python train.py --train_examples=78125 --input="log_mel" --arch="crnn" --hidden_act="relu" --depths=[1, 2, 1] --kernel_size=5 --stem="single" --num_labels=29 --learning_rate=0.0048 --merge_dims=false --one_sided=false --max_steps=8300 --batch_size=64 --epochs=6.8 --lr_schedule="wsd_sqrt"
Rows from block 2 of a small multi-label audio tagger, named by matrix and row number. Each number is 200 + 30 x the weight over its row's rms, rounded and kept within 0 to 999. All counts start at 0. After the name is the row's rms in percent of the matrix's.
After each channel's rows are labels from the 100 clips, of 14976, where the channel reaches its highest value: "top examples" is what is common among them; "loudest" is the band of the loudest frequency at the time of the peak. Only what is clearly more common there than usual is listed. The data: notes from a synthesiser with random patches.
# conv: width-5 conv (model.blocks.2.conv.weight, 192x192x5, each kernel summed), inputs 0-95

conv.40,105,178,173,194,139,185,192,147,210,226,185,123,185,204,179,211,167,187,199,206,187,223,205,157,192,216,240,246,201,183,203,179,252,200,201,169,251,224,256,213,235,178,161,156,195,169,158,198,218,248,229,238,200,192,195,158,192,175,162,164,183,223,167,215,220,206,252,228,249,163,212,154,143,194,201,236,204,146,189,245,232,170,247,200,232,184,240,241,186,204,209,177,147,192,202,196,220
top examples: resonance; filter wobble; ring modulation
loudest: 2000 to 4000 Hz

conv.91,109,184,224,205,181,161,194,178,220,202,196,246,227,189,225,243,165,189,164,209,227,220,196,199,225,210,246,206,211,202,150,204,222,140,130,212,219,185,184,205,218,219,184,208,134,231,201,182,209,185,262,256,246,288,217,196,188,198,251,202,206,180,187,207,222,225,226,227,181,172,209,215,255,215,184,173,306,196,123,183,194,176,199,235,211,169,223,198,174,229,210,249,214,223,206,189,235
top examples: gate; bass register
loudest: 4000 to 8000 Hz

conv.122,127,206,219,188,216,238,182,168,207,205,210,264,168,229,228,154,191,200,225,179,176,246,229,179,231,144,180,201,183,251,259,213,212,269,199,187,199,189,210,253,238,204,194,197,272,205,206,214,186,187,216,225,221,221,210,263,162,155,191,200,315,204,210,170,209,212,234,220,252,176,156,191,179,212,215,175,226,213,200,173,194,195,192,162,184,172,266,168,208,229,210,262,206,207,272,170,209
top examples: high-pass; resonance; filter wobble
loudest: 1000 to 2000 Hz; 2000 to 4000 Hz

conv.77,115,217,233,249,161,187,154,224,174,169,192,246,209,119,173,196,216,208,205,217,180,211,241,178,188,234,159,200,160,245,159,191,192,171,195,183,179,210,229,177,200,206,196,208,194,202,194,224,222,208,238,240,229,171,188,246,230,209,174,225,224,206,253,181,236,209,219,237,189,220,188,231,171,166,173,224,199,210,176,180,153,201,210,187,228,224,163,137,135,199,186,188,141,236,223,194,281
top examples: pluck; drive
loudest: 4000 to 8000 Hz; 2000 to 4000 Hz

conv.70,116,218,226,205,265,198,223,219,258,232,200,204,219,261,197,212,225,260,248,222,249,207,216,175,237,240,160,165,164,206,220,218,253,181,162,108,238,166,193,212,199,238,185,194,195,186,192,211,209,221,172,212,205,213,181,231,196,218,217,228,173,219,190,201,211,213,199,183,228,151,163,247,257,149,239,209,212,195,202,200,218,260,264,221,213,183,254,186,195,224,251,218,194,178,171,239,205
top examples: drive; gate; noise
loudest: 4000 to 8000 Hz

conv.44,109,184,196,200,204,211,194,206,206,209,182,191,207,174,188,174,186,187,197,159,232,201,203,172,146,241,227,228,194,181,236,263,213,197,193,229,173,178,199,170,169,161,187,220,204,188,252,143,222,134,183,228,120,212,201,201,156,191,175,179,189,175,173,235,184,219,216,215,178,204,238,212,198,239,214,203,225,215,158,167,119,192,244,192,190,226,204,244,215,216,204,182,166,215,162,232,172
top examples: pluck; bass register
loudest: 4000 to 8000 Hz

conv.157,103,189,211,225,196,205,153,196,229,215,204,229,263,244,228,191,210,234,231,203,175,214,205,298,253,191,247,196,228,167,222,171,154,211,260,133,165,216,191,210,222,237,173,174,132,177,171,166,205,209,234,186,153,199,205,179,188,182,212,218,176,155,225,158,204,196,208,227,199,199,260,193,214,206,242,193,236,181,240,182,222,200,254,216,198,152,197,221,152,300,169,209,182,173,232,200,221
top examples: bass register; gate; filter: low-pass
loudest: 4000 to 8000 Hz

conv.47,096,164,222,186,210,175,212,202,180,205,176,144,251,247,212,179,199,235,185,176,226,128,166,189,198,173,248,212,166,207,159,212,206,210,200,160,206,166,233,219,203,145,163,171,172,210,249,220,249,163,186,181,218,220,235,216,180,165,216,206,185,231,187,194,192,237,218,136,204,234,190,140,228,211,212,122,147,211,144,164,195,201,176,203,175,217,235,244,211,198,219,222,190,111,213,189,188
top examples: pluck
loudest: 4000 to 8000 Hz

conv.22,097,213,158,199,127,180,225,154,198,157,170,185,119,214,233,188,202,177,218,172,168,182,175,210,176,182,153,209,207,138,236,213,227,129,195,184,170,237,219,219,135,210,158,204,194,208,196,196,214,208,189,197,224,173,232,195,196,176,165,212,148,185,178,188,151,228,163,200,236,233,218,212,217,198,156,176,208,209,136,224,206,236,171,234,184,212,194,212,204,206,135,158,176,151,191,208,244
top examples: pluck; harmonic FM
loudest: 2000 to 4000 Hz

conv.146,103,191,198,246,136,246,178,160,198,173,211,151,173,116,197,158,184,183,232,169,208,202,225,208,158,172,159,221,183,187,191,245,183,165,183,210,218,212,172,209,293,181,223,225,172,211,242,204,192,224,178,171,208,238,174,198,231,232,203,264,238,187,196,223,180,239,220,249,170,232,198,223,189,190,199,193,189,207,121,182,246,177,189,182,238,225,206,195,212,243,229,206,226,192,226,193,192
top examples: bass register; inharmonic FM
loudest: 4000 to 8000 Hz

conv.11,101,143,191,202,210,209,225,179,155,165,207,199,196,212,190,263,209,189,217,166,185,228,170,203,223,156,213,210,205,158,207,212,238,165,242,206,181,207,205,172,204,179,189,227,85,219,267,159,183,193,179,233,167,177,219,209,179,145,158,250,222,154,215,227,159,281,229,201,222,198,215,205,226,181,118,192,224,218,130,211,211,195,142,216,196,242,210,256,188,223,171,188,217,256,122,184,230
top examples: bass register; harmonic FM
loudest: 4000 to 8000 Hz

conv.119,095,261,210,163,226,239,166,225,183,171,223,176,213,189,211,168,200,184,225,156,187,174,199,232,190,183,211,235,241,163,200,152,263,191,239,172,185,214,221,217,194,236,219,211,189,183,160,185,187,224,202,185,178,279,198,200,252,170,180,141,161,187,156,253,196,174,205,179,163,160,234,177,180,239,158,173,206,178,278,176,186,215,200,190,196,235,220,158,213,230,138,113,225,228,149,225,239
top examples: drive; noise
loudest: 4000 to 8000 Hz

conv.191,102,191,220,179,178,182,220,195,140,223,221,208,167,209,226,195,226,162,194,176,194,231,189,131,194,188,168,225,246,160,192,200,197,178,223,200,225,156,203,165,220,193,190,218,190,150,191,169,202,180,245,216,207,185,223,178,193,204,209,199,186,174,243,185,179,202,228,166,176,177,198,223,248,145,140,262,163,246,191,189,215,216,189,147,240,170,214,145,179,217,225,165,173,207,173,192,197
top examples: high-pass; harmonic FM
loudest: 4000 to 8000 Hz

conv.79,098,181,200,205,274,171,179,188,226,184,211,201,204,255,203,166,196,217,180,181,207,187,172,161,194,195,140,164,176,160,207,214,244,160,181,207,163,203,257,159,196,280,209,204,195,215,130,249,158,192,174,225,185,199,228,186,199,166,209,150,222,200,206,192,223,198,206,166,185,222,236,181,202,193,155,238,184,206,146,149,241,191,186,197,168,213,188,227,242,166,231,204,179,219,223,213,199
top examples: pluck; low-pass
loudest: 4000 to 8000 Hz

conv.127,102,208,147,208,242,187,219,192,166,129,243,263,161,174,261,210,198,154,200,152,181,222,188,202,235,187,203,184,199,207,174,194,157,209,204,172,195,191,219,193,218,142,169,225,215,183,212,219,203,172,230,154,192,237,186,207,200,191,222,197,241,182,172,197,165,219,199,241,184,215,232,145,214,250,242,236,219,250,232,209,200,208,252,158,195,207,195,168,168,226,152,225,202,190,234,199,233
top examples: drive; gate
loudest: 4000 to 8000 Hz

conv.142,093,244,213,168,203,180,190,217,191,185,216,273,199,210,235,198,246,234,164,220,213,209,200,172,222,210,223,165,193,191,231,182,279,153,168,219,169,175,162,217,203,260,187,223,159,204,182,183,218,215,242,203,204,167,277,202,182,200,213,165,190,200,199,234,197,205,199,154,156,182,179,201,249,201,219,126,201,220,152,233,150,181,192,207,174,219,228,204,182,228,172,225,138,243,144,202,247
top examples: pluck; high-pass
loudest: 2000 to 4000 Hz; 1000 to 2000 Hz

conv.189,094,204,198,264,281,216,190,204,184,205,194,194,223,217,232,211,182,142,170,221,203,170,209,237,211,233,175,165,173,244,230,241,196,181,212,189,162,225,188,240,259,263,193,209,180,243,214,188,186,233,198,180,271,220,260,176,187,189,202,214,127,223,231,207,134,233,217,266,260,216,166,157,170,222,155,217,180,194,157,234,237,167,226,136,224,207,226,244,247,223,229,193,176,227,144,202,210
top examples: bass register; inharmonic FM
loudest: 4000 to 8000 Hz

conv.36,093,194,181,182,194,170,227,194,198,193,204,162,199,212,160,172,188,173,193,238,201,225,184,222,246,186,234,177,215,209,140,199,177,244,214,186,266,221,216,202,203,163,246,278,192,201,173,236,174,160,189,203,210,218,189,171,211,199,144,210,242,202,236,242,202,195,190,203,216,238,201,187,115,159,140,206,207,231,207,180,183,189,194,200,247,193,189,178,225,225,254,232,142,208,228,189,232
top examples: high-pass
loudest: 4000 to 8000 Hz

conv.60,125,190,187,243,222,193,187,240,164,216,186,186,200,166,211,242,223,207,230,205,213,190,214,218,159,257,137,183,208,168,196,227,192,256,193,126,222,210,188,185,226,235,192,250,189,280,219,227,199,223,239,206,179,278,228,192,188,239,189,182,204,204,197,234,191,210,173,172,191,181,219,181,257,162,229,197,202,230,187,150,209,178,229,205,198,228,207,229,227,188,215,226,214,236,199,171,221
top examples: gate; harmonic FM
loudest: 4000 to 8000 Hz